A small self-supervised audio encoder (BEST-RQ), trained from scratch.
Model: 11M parameters, log mel input, moe expert_choice, num experts 8, width 256.
Data: trained on notes from a synthesiser with random patches, 78125 training examples, 28.0 epochs.
Rows from block 5 of a small self-supervised audio encoder (BEST-RQ), named by matrix and row number. Rows with one number within an expert belong to one neuron, the router's apart. Each number is 500 + 50 x the weight over its row's rms, rounded and kept within 0 to 999. All counts start at 0. Numbers have three digits each. After the name is the row's rms in percent of the matrix's.
Before each expert's rows are labels from the 100 clips, of 14976, where the router gives the expert most weight on average: "responds to" is what is common among them. Only what is clearly more common there than usual is listed. The data: notes from a synthesiser with random patches. In brackets: how many of the 100, against the usual share in percent.
# router: router (model.blocks.5.mlp.router.weight, 8x256), inputs 128-255
# gate: expert gate (model.blocks.5.mlp.gate, 8x128x256), inputs 128-255
# up: expert up (model.blocks.5.mlp.up, 8x128x256), inputs 128-255
# down: expert down (model.blocks.5.mlp.down, 8x256x128, transposed), outputs 128-255

# expert 2
responds to: pitch class: G (40 vs 6.2); square (32 vs 10.1); pitch class: F# (32 vs 6.5); triangle (30 vs 9.6)
router.2 096:543524569507479561456580523483457536595453540490463535500517508457517489541492538496422469454550492538565436571447525540455463531558519449423474539537466464488495426442528518588518390522372536488453433559554575510537595568468499607535524511425514614452459473505503511413518421500471573418565589446493480534480546514432439581458528458480463544480451460472452445477562439550521388544516
gate.0 095:441427530485439550477485453444549550534361547455559448500541483530449473552517486523542465479552581460526472644452444513550414600601570491511542570488383556469534447519536542485570590584468464511496576500555441424446517503510471518526529446477577537440496497493511559504544461536431504494519472493508550567498529555489559535488551492467469547499539414482514485413432471572499517466349
up.0 105:545564404527515464492554522492425488498514430510437537456481567509601427466456470470426505517429411479460580414513554572440530357463446493519367443511600420500558546500507489525468444463483559520535415492474576614478506480505467445490449560516428455517433485481470388490472541483559460479530508509494527437456488467523449466551445445445566514478398548610497497485514563500552494512559
down.0 104:568611492537464445544523565472480629521472526506441546547579430524450466517526512567527449546412446513510511451451473511404483507438503579509479582432516561495575508453498406485487508483453500463392497501527536554509455431433597465490424608557520477490500463507484458430486485560489497544512528539542505547510445509573561523516442456449488548427491488582636442478572540478489371557469
gate.1 098:558530515532452450501400563537516558570448491497560509481482466522526451487482497386467512536454519496474506431481532448609482547524417460535519583510550544443481581466522488458501536594503458508523450492517504488395435445441605508461435523590454551511493580521502503489421491446527404488530548549648532501410555527524487561569512443485496555440520478481505526564497537548585522560490
up.1 113:414456472532598482556440537486594497487522574482475425435504473482518551499397597468488470481528601525587510504510493405479481589536581527586529465575459559624422497504476511524434519405479408449445524480412442536445448587563513542563615467412522465443507475492513509550588472581473532518463601553450514504568527542448507516423573471547464458484509461453447479525412486459454505552506
down.1 109:581497497509404482477599598599460617521471461555512583562448529465451517529538509490564540580504460389533573573538454458536377468485477508444470492528574530488394489394484387429475417561475493505486464454607535459482536408530419465565567579470493488505473481554473505445491540439467591503492513450554460479446558470514415527482473479505486496453498523516521482447506574579550494545496
gate.2 092:489442533500388492515573462467473489430504562505551472443528516471505539469455477554461464520556490476433544539534556496468497466469532456507580514491514542449468579552479491516598494549658490527500581451502421438458466481537486343428521505529567404594563497505491512532536513481454478530506549440528524503513484491541519529578557556434481509482516498488587444454403497561495576474417
up.2 091:487515532541464610486517442448435575529463541549521564577588501513566538435530405585490470471501469537559536503474548516475554474507477474400563473464547495458568466499478529431530491582580536456469561442508477526445528472523475391430530492522556431549568533513446498481521500527454500530447469474467491515567486491451514545530523522434484560517567504454499542567475429438540521506489
down.2 093:454539562521529520413497522493472518518397470509411451451442463542553491516534413496490489595378412536476486485413566419414557502474535537450490464455528489478502550565580470498511529510469461468471536495510577463505418515441492536508445487493404535509483593458528451542416491476477435528457432503570527461412469543620489495471531503467531467523508437630503578584550471496503445511601
gate.3 085:511464433495517473427438491453494446463501517503550589493485461633542514396448466431553556452449491471504498430493497527486439579575383543537522514460489446488555426498417399426487498548574478538466477498508524454521467519481574468494355494637468485467565554438476442465483429446609480520458534449525543435466436482477438513635473412469488490484482512431532439511486522509567525544490
up.3 111:450367490554565519582573502423520594541504599553571491517588498499476574480477441476489506468498487537577496535409523550480485490514525563420576485501544476512531505528551506531412507520505551488508485526473447566490514498569443564541499488458576420483513476602485551480573489539558494442470520433522353455530521556439512528539430585493507516585462450487440423527454454413413505552546
down.3 105:473446540508428588480507595483490585517548403473501537542546415504581482504502484414512433492485565438499533472520539488528527506453472459460514510504486532501482553565574487447424548518507528613516470501512424519428417453472590428543508538511430509604456409511427521440562482426512394478586577600429534459441440505452432478480567455440530495455411495528551475556431588554523572564585
gate.4 075:492489566525487462570508487538458449482540529509547489440534451476474565462546564481492615458605475556511401515580449528469495496474381435484510574419554564549414572449486437546451515453516460478576452524503480412499476511468510458504528517519492424664515547436481514487518526516520544465520524601508424437412577370484515533554488399453486515452526582442499425483581440525472523549563
up.4 068:493517612562426512512530513555449480493480560476618480497540532436484465575457607578461502488513509617479416520510514534453477531457511588518536431529461502441532582466477513568481467458506550514570459585474560514617495519464578556443443499435541527478483558301549491571491478488552568545551624473538473521422502562503568507537532470476547485467533465494512452544495461582487430520524
down.4 081:540536543525527501547407399570495446451498522408519532440492483498474474595459544474488574468640490467461449529530500462484573490466538481602509562395467477554496469446485535464532603498467533498424452480489584465509613556482471483463484538499483473497502556543489426470524453493494531502501535559559492603551503634596561496469564512472543467478442495516486534506513408558571463523442
gate.5 093:487468583521460535534488486560505525513484479515536465427467397462456480460456511428456504563504599494471387471527582449433535531454460396611470530498506511493471566504543488464541593491548475478488472388442457471424398523458586544452485419530453552523553534421543478528419590481461519564432462535533493561407486484517524542470591496438504435489445497507490508476480523480470515448461
up.5 066:518563485384595594500460510428507509422427486366517496541435443533531526516469574500445528516437414498489392468567495423450576467497587512606524361503448540500529463519507451450365385463515398523531452565464562484489481554452478491480484450524406550497421602494497449455524445461504592577583497519489528517558493493487520469490466415494547436496473487502530512529535502521464544514523
down.5 072:532561476488513459553435471444464509583510469502555523538431467530520531489590511534515474593504530463499493577363500504451573474541490516516453463497517482502554505509515562527518513602452533493426539385563526452444548543507454540589505432491470493441458521581455481498486546557462496572457454547454530588473513394573480445436482503398474522602450574487500533558538513444381467562473
gate.6 111:494541516546540453506488450465479484517546503429516478518401452467502467563588518400528509511509531546496430467449541512460499483521504471544508502449551534472465567519530476397603642568520465507453492411487477420436452439461473462489470457573457479561572486484533480495429609469507473483363448520545575474462530440629606479473475528437490555498403518527483562489473452463450593445410
up.6 116:586434499460647534538500494455538409551467586472467401476510418566483591508482528476520525527526543519542458455526511423465555562488507500568479489525482561559451506547551454528445493470469389435525570526437473429501470614432463454555584561409475411506456495458436420488697497527488515450537579513433522506557550525467520509531519459445481446446561560476519487447470528530481489493520
down.6 112:455502495522478551493565441491490524545425469495473507506486555495526463502605433502470530524457485484525593520529543515442487439523480419509538409511552440414485478507449506519521443529555522496466480479577441494378585396543514494491546569529553528430557459490498614424450551497426555471485481447449496437427481523516442474418412508479556534580513492497482644525560613555513662614492
gate.7 130:535443496474524456490479484470533467424474491498602435484441402550450450460467463418498482541479542466412486482517579470397535528515465483549563480491513508446493530550463398438532574531605424508464506413463436455398359444463504482471452432615481436520605585452516501565469507421532525534433458532569479537481436475553573491524535482424478442464468481477550469543456496436455571457457
up.7 053:531488417438590548472519577530509415419468544466560568621451566558495529536523492460485600376646495525461491507574477486500588487474490554491546586486546414518479513485442538435456498519531410551540444606488565478454445556500519481432435514510507502523449530469538559540440514505547453485506435495494550333524389517474541434478462459560498446493517529527490528581486492489536533480520
down.7 058:415531566529521552507493556472520572540445457484435465494546488556485532419477497435554543483609477470419427502484602477448534459506473496516608499449581514430494459527450526502599549525528488511543521519521481574521471539452619442523590515511520481659470521452458462480485494498478419448487551530445454526456458430530496470493567536455445521540627528552531592548515495506499537428475

# expert 1
responds to: pad (51 vs 24.9); triangle (26 vs 9.6)
router.1 092:546530476467532504423468538471400531535435507454495472538428431576603628430521475447430459527505464564521542521571593380515476592607470486472532492493537521452507500479515499484466485504400478518491455430508518471402497569461571461528521540532502545482457529522521556440521457489533515460513560512536516541507489470544511451455507404456561476550505551472470481460526611538540573568536
gate.0 083:503574504524495495471523458520531467501532437488480541454510540401467495528525522494489458549505547552522483496467485618503426508495451536476528600522481491539511509532472479560532499455532536545489407597593456492586553490509510484457404439520510549415505514519597542445421472420479444511516501424503444502406429563533415501479479600550520487490495400525535441507572540503487493496537
up.0 083:469547562516503513520482426425443437584565555489444512482565509387528546452511585448502509479473579557641425404432456545526442560512444506458528497415509600516465470562442527492531576572524481493483506499533492413521611565513485470496566476524583446554512458520468575415532431463483474470475529454455514549474554564505429482469531568493521652533537491480498459495657524645547477553511
down.0 095:523537526476539410494423392435504471506525470526384466579490452500500465575538459499488524503512464463565534542471494449529502528497535465482462452478534428487562516490561521526477458584378573506483501514554499471537513621460474595554533466506480569505468507569482526378431485576475490534554464494530460506399548526515441459479515428513590497538489497571530586545524505535541376435533
gate.1 094:511472577523541481577587481532559551452568558617517421488551494476375480582421506392499568456445516449407534554507501503495488516472536427488495594521482449526502529511540537558528455490494560468461488450530515544468479470541499603568448508451591455433558426461537464584428589498555549479529538477580472455513407486538537462564553591464414466530481477557499422458430488388550449529476
up.1 079:505472496455430468552473507424477461508449527450515509501507544497507471505520490497472482408504509589460527431482495495542492438502408535565574415433439547486454519497423503502464527429568384546482530609443459444488399471473412408407505499534506464515503575483474459538579462459493452543486513500458519433578512528459481553598538463486544526481520519485610541567582559522451535484577
down.1 083:463399489573559564553558535520462550493502489437487469531472539440561615479530548523431536508451594463445562570590526459536393560504483514542474475627566392476543455509480575541534486515608491447499408507445426465507517411512499522427429501512579554465463516533577461490490471446558432606580526478492548410471432547452528587486490609509532502529540539461518481438471507471418455455576
gate.2 084:457468490562497513552629469403459482514489583490537427483495518495530498499528467496538509562563486488487527491441582489442556435515528471509493456514498549469548477536502508549578588546511548477520483479486434505448502472550408479483520496518498416538551441487431429514462530515555420464450515513515545492559461454577575513547505586383508535556451504601583512462489459455484542420498
up.2 088:491438465509490452513463565537596556494520536480587531518522503526453446543477482414515534507471535519457558542520428497544424533523467565566543567532472417580476513454517522441459478476487522540402523447448490549500459472568572494578470484447523545385524478565558589562455543579621533492423521486478460450557462552440507504492467462620486495526457420464416472604350548484449494517442
down.2 085:530424597483451529474439357612458479539561503528528521504584516525572434634543446503399529492525495503534466520528518466465581425430590369537442483514485490480501520518474500568464509505439492423414548598528513533558501557449463575447581532428461521440556538503493470552360536474471496487473469574527498533461460509515398545537453561408526470566531520558575486572481533487527446391506
gate.3 123:577549476490492556465462422450467420468522423419513502410539434546495464574548497423536507463499484512565502509465421532533436446535440494565495436479456461436533467552507470495490532508604466577407400550500560511566505477422511462526414482580426556449587537479455467499495522379515571502499588517496541447480498424466413565586508507448535472486404437590530523591562585436493473454591
up.3 143:512498453518414471483491577613560514518442516474519456523372529568537520445445462501446481515474454481442470465528556483537448566545458513513496502524545548494484566575455476477534497452469434532546474434501461519495437459504547519507487481535481605419432614540543497518439505473509409521564429534569553485448547517471478513539535437500505528500508482479585498469429575544578569481475
down.3 131:507417409522560477496540554511545519459471544534563513467451512515496525374437422505462571470448543475499484543482490515495515475506416536554459421555503570525468465536509453571633510511566455448581502468517509522551502452613560489482370495518410494479485570620542465499517494494472467568476475508561503522614546467512487553540572460498482521545517446376538458492456448439479561489456
gate.4 086:489470397520513481442558453491517435435392544454516545469448518561488490537542454475497490547512448461493479526478494645487422454552431556441567450485473564518499394534476473479490470529555508502526457484475530491574572535539474493522390426482431531507494504524474459505481553496500519519480453471492564435450457415459518530555483478439505510577371468584557440610626493493474506473470
up.4 077:487577472505471592415570531471556477493466520454463574477391583420541561547541577510520458504563522504561551581461547536562456538535483493449520449594482515482511493531442561458620551498518520524580425538532464432489488470567450462422483461532568507654486425504525535591535488441395450528511511463608610451495479507546453491479478553546469472477501445441552509417476480427497543444471
down.4 083:541556512577583518456440459508436561482410469456459520515554450442430406473464418540462480460516537577484465542470429602529525442491425494505477480496542495592517445435490510474523464457431557464446452500485559519456563454521399436558435424448490394499489551563466510480602545536471563489491455502468409557553483554445563504414504463457489499597507571471408456550496552478432432546571
gate.5 123:544628484487432557415490478487437495552530437377450536503513528512516440529579507485440461506522489494493481494505527551529471432553478507553458490526522449410556500510480485526580470531516575564479377617553504477556584450436474484446394502573410598505498486509509459476473492359433458481542545522567516449490462483518495536511464510439567520544401415600538462539537549488493475464576
up.5 136:477547541451584536474478452456477472456552474503442586402512444402495540487531555518550546502530612472585433502525440513481524513447527497535551464534533527537414456508453564522467512509544485422431543494481486417478542581481479462462600498444544499594545483471533531515570473527412542506405498521366471481479464484486498436356433542508495488485554540446386554527601451508515465474507
down.5 125:508520528443427493494500449507492560545513454490433552537508487514538389581457487497504465639521487458555575488469605479523461525474484451475495551460460487400492481404497535487427519539407510470441504494516553522439502490463432478537578489499473498499554383478457519445403474476437523379514509515532520529426505485433489447571586551454534507495526540543491439472540561482521458442593
gate.6 101:527460508449447477505519477487472468451388410425542512488518434567500480520502373491534494564522465432466513498488486562550483430448472424485533460525459449404562474532477424475471495539610561613349509508444526516572459515466523430482444490577469488469513578518426412522464542445536510581546533478483408463532505532432502577590500508370526465569419548550493490550458540448528519457524
up.6 123:544454488459361446497542509485485521501523460514558531472501525531452442486452441488530539452491471470410555485441477550474501453535523551425502528453440435506506502465505507449463547499498642601474541423523427488514502410561508497492430431560532481318517439495525536512397475469564528488524472414511449565468503517539542479597362511541467555502505479504465384462439541550472515503422
down.6 111:564414506570465544553534518544434543580539579526546462553576513544506525549555484537512500463425441551473470446501485480455397521454510565596390482503502541515400552521519539548610398500483533524457534544514565492553515492413555555474531548430454527469577548375422463523522545548554447499425480552422555519442600447521451564557479491474590420500546602532547457533540453462517535520558
gate.7 108:607532446460444522444493541572510587504517477452483504456499527556490499495482548466453518502499488512502627565550500509595421522525432472510538550588511494472498474481382485500533413507471462503466392636590554509482513513454475518443453576512520542470476528529522500448533468465412435465595504530580508418469497478438491548537552482484502531466485503530520554452519569464550460501593
up.7 125:573371461447529551501456516508528483476481622505403463398454510547498497508432616486518575476554566479549559502552449418537514554519485514587534490470503611565447479569498575444461484510483396431482584475540487400402461543476495431624576534397520509525483455458527543529616495558476472429482556546458604473495548438453500434462528434480446582475523569507483565473494484533520534515487
down.7 116:561586565481406484503543416582514507511546490471409557534429483501590509528439533541601551600616418435495463483577548500573491475414509504441429558435487485543410520400449521386564500604522543548472492508532525533550484480470541413488489495482446456467646557453525439494468504454473481467460411467455575554483552457528415435506483512478520494449533504535521502511595548533474507375457

# expert 4
responds to: pluck (76 vs 25.7); noise (51 vs 10.6); high-pass (48 vs 20.2)
router.4 100:511534395486600539413459514458491468452552568457551447417443489581509444548541519531521478475464447547423533524536417596476488459581566566497504579466467519574448511487469453566395468428529515490498477586482477434606535608478509520488388466507511546454510523517514438511448480518623476506419481384494594476476467520507603560549508457541495549528553459532504502520561412485451408469471
gate.0 090:564449574433544481531473465519498525463507480650532469510565453428440494477468422502491510488470474456522542510503472407481555545450497441473609468509421542510536457531525488515381471519516437431478573499468496462528450537493485532443504474491623592529543532478454507465492466462442572542529522530525451576442463550491421545497583483458428437453623552495549519444516484476514398493480
up.0 091:542571462454476617436537412492395464502482471470519552506453493494455452457578470547504445545400451480509471492502550571476502471474498540554326456526550466407533516544474426527527506500516516513570445502561583590543547477432490547463473522569454471466522551463516539391477513465525440476458397478557499518460486555523442453494409566455588529486393476471515487548570547549462492458514
down.0 092:459474473494517546564424565509639469487509522470522526429435467453519521586512485438539479492522434479529546479497540471520467624508453534426613519575541534513460509499393460532483480437514397451527533518423538515549570536485526442592552534464572521503492553555564575510475489452500508479535453456444500406409518552416501528490538458527483566517561500429504473543481515558575550513559
gate.1 127:518505571528441486532533408513464541546369488601520586545502428422507547412480454444473516532436505452546468532502584462436518530431482395447496457453526547428521492504496555538583572613504478464524500387560510499426499457536498542473517540564492463594561479515459535467443490502431548494431497511582486545494490493539406461516533538382471511439496536440503439459511427454567517498461
up.1 079:448441493506504523480493457431497495528490529540549541462520534418460540449578473568541471431496526554446557480432528592317508490446517507505547429446588466541563593596490563514539562561619566501454510475481412451445490454567396438539507446516500481510495453485577482509495516577495467569403515414500475391432455589529558486478456476497587520516498506540441507553533389438491503488447
down.1 086:472512593474491441447507572472431555560530518459579442526499501501516394414470528488516483496455464516372445423504474517441451418540520495474451591500530483483502550449558433482561538492552564465491497590444533398574529480456541394522531494502446517590471503523477542489547490476556555537541520491485455542630570523590540579564509529404619477515548525501544510464558441579532534575495
gate.2 094:496470445461567428429484520466454469490410435401517442497461473558550504466524580476439518462609437439535520635491518566533444464569451447550472470596498531446534463601500441449509445564470453504438421499505443531426515441571418489487462489560495551497516540547611489477484434451473422506569509568632522487503570509467531525514470455444560433557410472486446468419420551383562594538555
up.2 095:515431574628512638597582532500578463502446536598549503494624544451553525541450596485491540413538476513528565583577472475446443534472498519499529543543460458561381500542468527580442512460479489466581520503511538524551451527576506455532511552438506480486526578548528597538440517564511446424504489485540478508486493481496418493500634541524392469484591504546527481475541523606429490525583
down.2 099:505458496387521565520542486515445493444545424451396518489500417494477542462542581503443543497467505407434513460569573560461529512447582472508546498458531484499504499551516417480497490530598476449541451543540448528503459499473445429429561513490539449551547565563519540517462437553400427485551498523483483417491491492404486594494494568434533435495471467510628508472563498548467522486571
gate.3 157:459507501557497480525591557486518500488525512444591493446543534549516499567518550507522548448533513479470436572485465526567430514532522510549555614484413537551372459458419510555543566481537539549571550449512487490457536514522599520550568605450512428564524515531457506549508505533552503424476566517482488516499545429478586516575475547568426560509535538357476463577456464475480530547444
up.3 173:503674499507459426565505534545622494549502450469518585501393552514443529537494499459582550497491472555462497473520468531587422579481465567563449509481485593568447497459499462565504443506446492502469490468491549594573591435537589515587510575498445521429444455553461491491474525492594511417506425506462477505581595527445497459535424456519447541527429574483413444541510517545496470562499
down.3 173:534413487489523565477537522455429424471449501506410438477539457556577484502533555578451538448459531538509508511532518504470595452595563465455495520518522403463516478555514529440508560491606461483548523515536438432475422524441464451414468463491572442597543550432546477552538451477459452509515503494559545450469422379597563568462560575515564438477556447505585513468512468462393505421509
gate.4 088:461453517512510362552479499546501518497499436582492531498459468433458495474446464481545436483464578496454492491539471368522535573474549471488488587454474603521464484493567489452508539512430484461485542468477459425511371459485484448488584488423494482516492514540494509454424441543502483518524510491534508529553442586517458443500546494506454438439518539511564451461475460501570486495481
up.4 083:456540493517370448487475506611541558503571481494473576438556580465432494543425546531503521544588585506489531562532488610524471536469560548545495472512471517518549484448517525569458411467504544501435484514532535601513496488530442589465465504443478459461538496520600507500394432524528452437494506459500489518636512602465445517469450514504501557567423382493446400499416509559537506504489
down.4 092:463532592532410408470474527453524537542532493485442535355503460513474557472486521547485470520437508501513536494486574510476503504546546469502558552456450568564492498539558440445471555457490567459435492470521461552421498443518495603493480523522468494603513448537529496537501428510533463431544550534496447522552492580504480535464486498511485514525477487365483469571499441438568537540535
gate.5 112:559432502475408449497453508543529490531397443543507572440537481564364463502510417535523475556513524485473456516518467516585515532446423549505547553448529571509479484390507476439455547561502516476512547507589493492514517484421537476523449504480521498457532535478559506448485436512511505452507453488448377503497446536491545453539403499489506526450507482456465469568473527576550452557504
up.5 116:523586509567446486476523533590455629594357542467475522545506509477522427504534575538439431535550442588484495507543541472499576497460567500402380514631586529496554525454591476518529493488340504449579443495523551615461538501444520496506528550401465530515457514540548479410454513497453405481485415554566514556471485522505534483467512465459594473488457454541497502475474567501519501477546
down.5 114:501438453470458445489448435609514478603497587516511429455595459510412522517589428564498517541498524522577465492456477473566593577553482557660459465469477454473552509404481508504507432434527532550423513508538485505475557525421540567509541523433561531480475504475487537441497462569491413484510606489545521524423520510409418481475476473480439552424432446462427540499488478530453467559523
gate.6 104:471491542562444418505568565643465634571452512584552465474511457526553502518509510530450544587562477533455517564606505444465510490406414458416531495489483535467427632466490430543422516486494499500551522467503538465423470454516608465463520547446472471543506545517503495521467637551472510503502480541498483478574555431473530527497535468523542483562586569492511443533460506533481504545532
up.6 111:554469492430504607514436463457530502442527476516544498464563485438442452518543451467506506455419546439522514472472532462556530458426515453570533530508539519411570483516480523480561489523544473385556512540470531555481444486478438474442518519499601486589555532496448451533508462439514492575501505558542468508417519574514493624530525536465459530397477517570507528469506482405543419483434
down.6 109:539510490502497588473491454524492448373438531452479630447519527503477409411491588497578554535661451507474561574444469579478534465527521517449566468607430502472489364507459535496573519571471578479572478476486524463573500555528473442459456537551559515481478490489486561482478397468433498537410436481571574481480508476477547485555477401482412494483463533476564505470531536541553462495369
gate.7 116:498576475514401542529583518450494561462472528508443562556488511497390463538475443500478497528503458547431538509513554551427534462420555516439517509520516559479565468418498485568516417554533505404489501519527562619499579446448392560424435508474490396508527502447499460455434463391484480458491440465612470567590521574491490424548432548458442529521464518516501464526500463453462387421502
up.7 115:568527453451536559447476509537471514427520499439468441481438475495464435489476498535423437528498505507466469470571527514431624482467570520555454532520550595516572522471523499501481433482478411414554527546461559557452451502344463517436484477441463511506441598481515444492483430406449512539481460539525546605500534520494589499393522429462552438470499534473521500536537524559408436449494
down.7 111:534536484394598457491493368548570448463455539421453543522478521440564602522491529422425567481552474437585435518548553425528501527476529429559493461505517479559481473458510497477549466541506444471445496544430538378478418489536537443571534451485527546622539609537515546533597541454477556543495500542466576511545610565553454550441501516460487503638513501532431569437482526527504528495584

# expert 5
responds to: pluck (68 vs 25.7); tremolo (52 vs 24.8); pitch class: A# (31 vs 6.6)
router.5 084:625492382460607446462491414482517499471526541550545426456379444460456540460599481479474473465419481470524497576364521512458489475506504544496496452552430600558581451496489452546532457574530456474461518484474430403483485489509470558444394402524530555503495450509503494479367581468463486431406406461484507563420508465468505530455499520447497462525435531597485497481546430469451367491440
gate.0 087:462497512582475432447561479490427487544516499485578506498442484515500432494584511448495621457567503462492483532543588440479496523552439449424484460438539415429508414515473508467583600538538565475518412444557568479437482269482451455498469457569435429529518511519587496449497564441508442506413478556628518467525513493569503508554446530422492555528438499465588457499454512466501586455455
up.0 089:536477518551471440460511513472439542484458523501441505523472575592550537584489465459470538456470504559472510534460466459538601443572557494524478330434530522521496537505549592580531507522535593490448467413510517504457517564516494489523454491501435422436542461429544459581460538532572550454524482533486533458549421419568572496498516463428507603516431561588477564562497496431514516457462
down.0 088:464471453425576479515505476550552514461426507471586506592523498456513548527493541458547578518580487402636490614585541496576498554475471488556548510547589475465494513422475467547552462531458463540496520489551539492475531540561578522449431444486495496578530520501601577556570515489465426458428522531483456493446441499449432501456552517557437556462518506442484435510471466540431588571499
gate.1 115:495507493594503502472573565557545593461484460579576560500474494512543482505487466427420559568521510372531572604461563573495441525503472509423510417588525527469466435479422494528494453505467583418486352422553533549410561398555498621546432540501484555464540503529544493503554604457472507408463454537628459462484432464460449475482444573501424503543425468421437439532425514397472516527498
up.1 114:444497458524512497462474498462463433571437483394521549449473457529554549442608560478607429528481442526523364442472497522423477512522464576601481486477586495471497572559601409500537511519510524487578540452454482478567584659450497441531496513587431455529535440482556534478495470576525495468456500521407487511456589441539578483516421530478627510557459462501477464492565473558468521513512
down.1 109:378462448526509480536443528474515538459514542549494471487573574512559441495448490503609430502501492372573509444510522489493456501561440404469469520480500535532430413386508535395481554514489533449483480492531461451498472474598540501512517504493601461493490320528470433510442531539505551445539518475552597482555502480526419469486581602524495548385490476478528463405508445471543519564523
gate.2 104:616477588440469513547538431520394454458530495454475482501533474455455413481459483566485456451506504514487382492596505559398602493430517420559357560452452509501481480474525459509453523579450530517508502521543602518530514568420474493455514465482419481504463570449441400446469453449492547513502472509466508633456540530499495536491528453398556433473414515480535507438558530658534432462525
up.2 116:563512562453536519495499382490445403377498509444481477492493455451482497478489521535503540550539550513542421570515474542442525479468501493586494449465360452530490428546482479482509528500542539535440520539480593481547476562485497454417417399546502494466515592379467539517518426450442580499487554471432519541404486505462444522411499467468473406481484507481518520533591555558487504475521
down.2 110:560433522624602552446536572608575565592513509533496552441588492480524608536469541511547434459543544534493501488467581627438455566549534491528477517480540362479448580427456523543492545475427512536499544449531478554431532586540595445453564598511531467490477553524553491572494521573467499426459490505571554467531518566521493576461544475539460565463549412444467535469407560474501579567522
gate.3 085:457504556586395436454563607498425507516413487535552517436437506483561444533485595432511578450534504486432440560586552479471450540545440477520541550496498501473467447455388488478519530504523549471586449417573477481412446399508528466469466501524463478528568527453631561505395475468486439464481529520614507517544491466610521454559519566492456433504464473415560421486441448503525536491516
up.3 080:521463510474490582579524490473552485483586540614497512405575460523446501509471403504505490495473461413462559456484533616469577432426454487552510498550568396500540612533533520483434475471552558541583512497488468578567484498491444473527471535570521482453471478531455496511499593501581555478490410503443425459411493454457550520506481532492489463512486467562512608474499566447482538469505
down.3 078:496544484648444528491526534489422470512512498429420466517458530437556527519489605513413405500441455516481537476508488497458536425497520537559446518552501511471514469507516542533445438482473572392417519477436490505462591502454474470491541594499442441516468462473445464518553486561488537431442431552493551522568556464561666516398440448434555532560511580517501484443489499434501529423510
gate.4 087:535479619524483439544502447487375473477545549574602474522508462466494469518468513419435602426511518521428456515550520490455511508460542433551567502446479442497477552474469462481534524585557467492484479486495595471442439487439482562460473512558454430571606560439490453505520469418528586541440541502629445488557490492621497431515504520467449505459473558457568483499482457475535487536542
up.4 069:564482475478528424549492529474510462561477434486570521511542532442472469487450492429478454588562502412474498496552476431472487553516561507510430611496504483506520526471507501509507475501423513557577460506494494551479469532496516471523492460493426596498448504607542479531477409430554595533542576579552488627481467604547443458505579541550485518433540473513561546473427593567570469577424
down.4 074:527629515472468403446468440492510414507619433519625571542513548526446409476566366480497493497472409506502457481485501413553461403537459486460469488378552576507477506563500532516478528491504496498558410525431502501512471489460517393517493376576434538497488485544522520479511508523527523547492524604462487515535534469603422421575481570439556519563515525391485526517445515454595468500463
gate.5 101:536565561423549528543423451410493432507458475502566460549533477413459539490577561460543488446477554443549414511558468401506532548448505434535552483432451535503470485407429525505535585555536439518485524501477499423469472563456540520515567468546615492654502497459494506516495458413465551545464569524446503560506497558573453433493551523519427515381568556522491538472592485506521475455429
up.5 117:503556558525484568525530518494531491509518546523558477511588503367545484513527534408444485490491492497494554484562551428515504506420459405498502472550538575425501571421441505525547481540553470430583510553432482497471462461533441439429595507460546417633505487523515440574478529407479462479470502493481450576601554559575580528482543569502445467504540555500504449472490530562499484579529
down.5 106:494515544509566386531539535485505426434458515494513522578559473513505567474496548548417490533551479421482489470595533495521499522411543521491457613561436540490487523306539543510501502505508544587441591486456534514445455549543528538482495525420487481527560520486394441537618579477516506568545564423446462604485443558514470531469567535523481428537512522553416499446559511554493493533531
gate.6 103:624494623512536489609521440503555409435545557503611484483508477407457542535450628380438493460449431478479529453550504421468484546488503413537447498529420493526452550509417524473449438455532415559476414468478559457508470488521481553514551521571492542501478585533514515505548535471554586506510563509558463574483587479527521531491521519507440418472473494411486559520524520504486508564529
up.6 114:470542503516509474526499519539522550479510565469474547463566564455497507482488552478384535524545473507564516527479552542473441479436516457521435472610489594478479538485461568495478443561526492448532429525490616502458651541592394536492573512454465482533468483574547450491580571502430535375476483489522458484504589438430561542450507480467558510572430530426405535491483500483548503627513
down.6 109:507361533510408486539460584549481506534409445546463552434510590491498522496480499556543493523433479483480517437495565456552533481436439540548441479577602551500428659511459437515574456518462502500490522484515539538436557490474514464513577576562543511544467510455524587505486469429554437463543501536515539440430457483510448417479509432576508574440601528570553461484461505414442509589567
gate.7 112:496496542538500542514514472481528461556509497443611477453489458403469485549596531399502487555510578459488423511412562496518418514473506424525497513484507492430505576516512528506624587558513502471544438485433501445480460408543446492466494438495450498546538501533526495527475563461497534513511514530549478432486539558523481625526539587443496505459411444568501486462456489525531528477441
up.7 121:445566588540571499491572520442450477443481538492431554442527511376515585457480555529446525447495468494494518600493522513502492458475521469438515473552458435544471540481442547535557444492498525504423458498486539508513561602538485489507459468537488449548485480478474545553613496481446591503516573477486471533540471480521484417438536502555486401554505521521488517483578465420506509562597
down.7 123:509552507468497437473550467627583569555475443523498470474498436526515480485532500494486607484676470493494459605432507454563589499463604495535525510521504499499496528501573587528548534573457522547475575523532565554461500471488574516488556536441431494536524496525514525482548496501456475512436426594506468565423520424585536479393569520517423434539522504502470488431443538423446491551513